A small image diffusion model, trained from scratch: batches of 64.
Rows from block 3 of a small image diffusion model, named by matrix and row number. Rows with one number belong to one neuron. Each number is 500 + 25 x the weight over its row's rms, rounded and kept within 0 to 999. All counts start at 0. Numbers have three digits each.
After each neuron's rows are labels from the 100 images, of 14976 (inputs lightly noised), where the neuron reaches its highest value: "strongest on" is what is common among them. Only what is clearly more common there than usual is listed. The data: single printed letters, digits and signs in grey, bent and noisy. In brackets: how many of the 100.
# fc1: MLP up (model.blocks.3.mlp.fc1.weight, 1152x192), inputs 96-191
# fc2: MLP down (model.blocks.3.mlp.fc2.weight, 192x1152, transposed), outputs 96-191

fc1.505:457515483503517502485482541501499507507483444517518487493482474520479478506491454494486493513494466491499444512536509488498484498485527494471505504486532519529513514522528480443500508473510505471519510557448519491475504505536505533488522437495514530513505504532538462518506482546482472434
fc2.505:577472461535534499505431494515494529542529489506503513492515506489521525582505479479485473505471466493490472450495501531489542483529494489459501510504490517470503475499503519496523491521484504525520539518524477483492476479506514491483497504521476448439485498507451516535503516481490520530
strongest on: serif (64)

fc1.439:487537496538494470496507473480505499500520480478517476492514466500502512536533517502489510525488527479536506575481463504499458528500501527491469541440485475469494482517523461462519450518526520512518468508497532507487515489539484518483481505484478485518484459468475506513531479516547535525
fc2.439:467511517567497516500520495512473426463604525473504479493468502534485508510492493485482485530546509452491511502501507476516467512550508501531504499464496498535505483498520478479530514492509523510529501437475511499516488508492484468497464485501513482502511537481486489526476528539561475508
strongest on: capital (63)

fc1.530:534485479486468480489523511487516496511551515525474511520502498505457506514507524504478518481469517494479492467541467504462494510493516465511476570530506516536520536520536549502496510479513459470527501483545525494466466503517477484498440498514525518501475499466483451446490483520487488499
fc2.530:486508491475469525488495424533517534517490557513513511479517520499483468537470505504478492496450546516447501464542507514524490507503511478534460481452511507502485503518494462457489517518498515469496483513551489462537541460529522486507528500492472508442504482498474515498501497520485519520
strongest on: serif (60)

fc1.239:497533498452524487571497526458474484514525524490530508493527514502527514503502473490547473513485522461440463533514477495481449540471476476529470511553480519536510501499489516474525477509489467536497508487444476516531530492526541499472517503460512471470530481514484487470555471490515488507
fc2.239:489504490530470500514498485505459507531468506472520439498497455505520494506479493520508505535514485484446505533468475576502484458550475484485503494518507497522478516502463508518486513487503472459510526479496552482458500507471519507539501489486530541457492495462493514480497472551489492502
strongest on: capital (60)

fc1.484:500475491499489523486511454515508473490504485461507461504503484512505481466472514525487482491459514501463461450499462521485509540499470488495538492514540476532377457490482504467507477535492496478483497490464458507462507491496471479530454524483528453471480498508489475463504480507511514505
fc2.484:534464527481529454494467536485505520528492532510531485472489523487514491485474511526545482490528502498535520484498504471463512489541562517469491491540498521521542520485490550474523483507485505484479473459544461521502491514471483524572506529497513570510529528536456517531494532456487535463
strongest on: bold (77)

fc1.400:489509486511483488518508541508513506503569487537515453504520490520485513539564488480489469511461507524474397494488512514525490504526530524527535484484508519517509520503501500494520489522525492485459536511488492510571473527484506508491513504478506492454515488462519454520479476524499502477
fc2.400:467518471497532512502505500473473502502489484496514495558499536458496514523536495503484512510526464496441493483473532498507526486462483507460514473516496517527529507479539500500504493510515514535460487489510499561540483506508477476469468524481463487472488537521481484514528541538509536497
strongest on: capital (60)

fc1.342:521465505485519504485477486462479451527506510514517506477498478490520511496478499491498522481487486543503517583528501481459548527493507469507467528454518418487508532506496510507487486470518485516515457490562509510534499477485485486500453475497507482451516515482506493476479517485479457490
fc2.342:456517496480484448488529569568499537464499482521504509501516459506462510511516475476532516499513489474469519491516505487512531488498498531498465508472508415509491517491521513509532486476494513522486478493515484523510466527485484503469476526505503493574471486526496489527498487485453531519
strongest on: dark on light (98)

fc1.30:512489512511526451472513513510516513562519485549503519531556528500505512462494519484488481471493463478519467531503472448482526491508503506541521513500511480509521512506496493498507466508456477478512523486510480463557523487500501485475481536497521521515528477506495499499493508507494514532
fc2.30:503495521497516484478539503490476456493529501487496505463508525546480554496516459519497519521516475521515501554467562490503528502499484511498492508517503479473513515552489489490498527536524480497516472540523497480487483532510480475563522507480487491501512530532509498524533560541506504495
strongest on: bold (80); capital (65)

fc1.460:488451484531515516507490496522519497493493520466575506444493509517500495518517522497509491501541503582518488498509514447525497454503494478507504486503483503510517497495564529476512515517506523475501461467488456505525530490517460499417463504506482505483494490519488475526455515516487513482
fc2.460:482499542489515457499514472526529520481498480461487523490501494479513506477491510490488476487519507491564518494496522471490465523495473469492492498482501459493486473500476475492526511502494513506514522512547527483519467465460488495495451482491514500503482500476482511549496516501523513504
strongest on: bold (74); dark on light (69)

fc1.179:509477505503531515498496506528475481521498522473501523463456512503494506465519503496485492509515496509490533524510501514512528476520548508468484499508491494485516488485501485509574508505509544513508481519514532528535533505530507458508499544516504487520491521536506485516555470476531551477
fc2.179:513519475507490534481498503522495481494433500484492487534513514465511499500515493513491477435486502522483499472503500506492503482495400471502451538497495515502504501512454535477520498493480477498469505495507473501531461477518495472500505534517527505531511481520505512522454509443487493465
strongest on: capital (73)

fc1.211:485504520438563516490534503507509453522498506511471541476473514500483487500487461456512494478498462491510464513538519518442516468525491500507498526470523523524403506518524517488557503504504490480484523485503498486520498527467457462537492532504469445499514503511486480513494470511496493457
fc2.211:469488465477547532507511486522510509496521446477500518509498490481480508478517495476475532475495507502498495459498529524490501468456496504472471491475465489489449451485531515506498470490474508516492505501528522503504501529505485504486559517498472475472504521520534496522484517520506530575
strongest on: bold (88)

fc1.609:498521520469540450481482475476499525541481534474510511505459501531518499522492503483497552471477507426502485480508522512467554489465514450498544497520504550520506518512497500499508508562484513504500530488533512508497570487523519512474504533498507510516493496483525487494519471528488492445
fc2.609:521488477457469512510483471510499554515520552507472549491480524511570449509490488520506501491482481495503487458523561507521455471448481449488516518474495491502471504517564486481526505480511521489518517496495498523492464519495512509497521517463502530494509508502494473526541491475474449510
strongest on: serif (65)

fc1.534:512505547527520468522483530455505492467519550502500501480527489521465510473503489473496521501476528465516458504439495474518481504522561495482485495490450496491500452505507514531480478481532535523519518485483546494506525515469475493499433516497523491476511507520497522455524510500582486485
fc2.534:479488456460495535585502522510492528486514492516511510504478502551502518520555470504514538514542489511508520512508493460498480525484506520533488528510499478471510443453483481480527511481468522518504482468475498490539498521518498514490517580478489513498481448485494483489497487509518473531
strongest on: capital (65)

fc1.415:513545496536537474528510485548551490500473498462508512493514498488516491538501516514478513481518494504526498524533507479508477474521506474495507482522462480467445499488492522509479534470507524541512478490478504517575488451537524555508524549543496473475494507499513487499507494540459467504
fc2.415:547505495543492498472490479493501509534454496517555518510487490548529521515494476467498496534464482510527500523524478486488471466527460506532529471525490492467487483498522486532488533544482497502516513477508472512432487524519503511490516501518490544492470486467519491486534472522505510497
strongest on: dark on light (67)

fc1.44:471489516476507476460488496495491505490478516515463491507498525509523502498535493548480476478490465528539529464472519468497527523486452544516518483519484511513505521485499474487482476471501493496519510512495477494540489539509500497465464504467505499499535442541509484511557493527478492489
fc2.44:484503487506511498518509494502543480444512519526512505552466513529474500523505505541518497547521506545444527513512492448477518479515506501538499473520505482470495473472445503489500458460506457559507495487454490475504483494516496490509485460524455512475477494484526480486521493503522483504
strongest on: serif (78)

fc1.608:501494469435535522574497443508480473526490519483509471523467483487447488482450466539499503513480543539518480473518490545488497499516508450502492488451514512504511460513502523480500492515515458547512497488489513488551479456512521500512492516463493539470513478506478491480471465478497514492
fc2.608:506505484517501509469480487511492492525556484489502462490486503481465504475497498531515499514506496455521451482507521517468483498515476509525544503499488535485537526502481511548486542486509538478465465545485558476490527522537501482493523451491478468484509531494543503478510520542520511452
strongest on: capital (61)

fc1.192:473492494507518469446514489500501522489494505460499488457530502507492482495541479495469511535510510511541547521504516488483480481505539532512490538507526495470495483529509527487459569510455519496498504505485536490519449531522486499463464479479538504573503543511514508491507524526473470454
fc2.192:503512487468510523460473472468507527514523504569499476546442494474500462512451513507495512499477480498488533504480507492475479487469468492456525477541516486500495542533516528524532486524498519480491480539516516546510538484500474521514537462469475499463491474479442526541492461513480536513
strongest on: serif (66); capital (64)

fc1.67:504519483526478489468480496469494469445521517537477503547496514512483490497511436535531485462451503520467505524512483513513507507538509447561532535549497490509485458505508471492502519534496508517531503461453478462542523455477494473519476494524508515495505498543538510474522496509520502495
fc2.67:528470516534493459470512458495518509494458482490484526542486483473515484486571512486548509501525505480554490473457502508488532517557489504447520542492502452513484502467500501518510550522468491523527500493513546482475476518502555502486483521517473507506467509473514486535461521513491483497
strongest on: small letter (69)

fc1.540:481503494529478499526507537485528522487501495541512479491493513496500506506546472485498513475550471508505514476513491463507527496465503483494495537485539501547493455511513510542452517466528518502485562485493514425511514487549526482487484481524509521488513503541528511486508474531503490483
fc2.540:518511501535515501543475496474513529497499543495495490483499478534501513496455487517499518512496474505484519546477508478467539454530484496540505489529506508534494494500521504491474496543460507509497506521476483462489498496512546529488462493511460502425490478462461488494510542519551494489
strongest on: bold (72); capital (61)

fc1.538:514472463481531498500514507525501553523460525458511492557532464500489485508523484501459518518517481475500475474467523526483484494499501511506443490515482519490495491463500486500482484521482512506491438506503528523478500502489495501496461483536472482488462471505498507437478556498528524495
fc2.538:494497487519507497483529515483520523530482518474478488511509446481544466506508498561446492461468491511522524517464478504496468494486562521517506445498498489489463514461483499501465466494466500502535503496500464499507505498493512498516502517533525458486467534498499531491553480461486518462
strongest on: dark on light (100)

fc1.548:485469514503518517459481531498516512456512529513533480470530519534538480490504496517506513532489533492507494518488487486540525497492476508501526538492461496533492429536491486530494497477544483517504475505494501466551514519471507497483512521462483514523521437478462491532508531493502532532
fc2.548:543498493458493476468477501496517501464481502523519501530485465512501525534481478490528491485516500506473529501530511493509535489510538535495460479471504463491458517554522520448507484467509483526497499476481497489488515490457551508464481508460520531493495549505492499504485501487534425516
strongest on: dark on light (87)

fc1.619:506485528502533485484486554523490520460512515520477501524516477471494515515495479503481466462497548474469482481464481476488490501518485506497490533558509501483512522472491506502493450504487562495491495489494472486493502504541507499500478521500499493558479486494518461459526413532469536502
fc2.619:519520443503498519482503498494536517481522502530533484457436490504494510507443496488470519504497505504471478489490527537502512505490520482467465467511510559441513506503484505491517490512494482483454533524520513501485463501479502496498503538510484497474504533543467504452485563509521499498
strongest on: serif (52)

fc1.206:531498489530495485515527510510533511532495558499525496534482490473464508507501490507505500481503500443492520495527460488485489468514552521489499501497484436516537495491508516477494467527499452501496500532493516504484518540542495458544466536480504500516517511497523459491502487531479481489
fc2.206:538512511515479500479506465496467506467487518486525479477508512491484469491504465498545492482490478490493529442486545491541490497481472499507523512482489495503525498521506514531471479494501468485501508526446507510489510541534473472485513493465483491536531501493507527519501536512545493498
strongest on: serif (64)

fc1.267:510467490494494510534498531474484506521509510486461486503526487494457514511524470492480463493504485545466483536499444483534503503519483499479538485497562496481503514489462543495478534463513481484531496431475479494498548520501473482468497519447498478478459482491510488482484495483500471535
fc2.267:433503556518513486515483501533491514521528480505487406466499487525504527494474488522482518541473515514526505484466509501519530499477506458504523499500476494480511483517504490498504516464480474485529490496527437498492498476535524533489537533492463523483490522501452524483492494508511540494
strongest on: bold (76); digit (31)

fc1.755:457494486505519520476525549488481488544469455510496476490455507510505495491502473477515541508535478480504466555516555507445502505482522542513513539500490523520452531512550481499526555493525499516492479522472516501478479502507551486505497526479485474500484519513533491524495533521525495498
fc2.755:468509523500475498516540530517460507502534518503519508493529482482543496491501521476494496476474480479538541519558472494469479532502506511475483529464503501488470524519419529510534496483479534486496489474470509522553571494519523493500491497484474516494514489473476501525531490508514481529
strongest on: serif (58)

fc1.91:515525499509509484490490536485464556493516550451515526514512520477514502509508441493477487470563465528510499483483481490510496484465485506508506487536498497502493515506555496493545522471511479450561490490471455463546483495508514528501498534508512531512481503540474489542514473485515523449
fc2.91:468520518494525494504524495485517531467520502483480510465570486526521526480485483453474498499476452520484527511512539498515485499524527484517538480461502493515506493485511466508511495520483489485517499515548510465516520497449506528477478550477502504520546483542478508498523515545534481493
strongest on: bold (91)

fc1.39:499511481514510487526509517519541531500490527480491504475554520467516491510512450483489461468512498489493484517497502491500510501478517461497487479497493518545479467499487506534505549498458491548494487467481542470496484467476505500519460537519499506469508478471463507464463484460483510523
fc2.39:489513504526544537461515528506499500498510467527507479481533515444493508479508472550519532555477479512453479483522511517499494507504459536489488478497525536529508499498531502460549463486468527473492458535512471477497444503538473480518507503538488499472520517541517470522490532528522509509
strongest on: capital (60)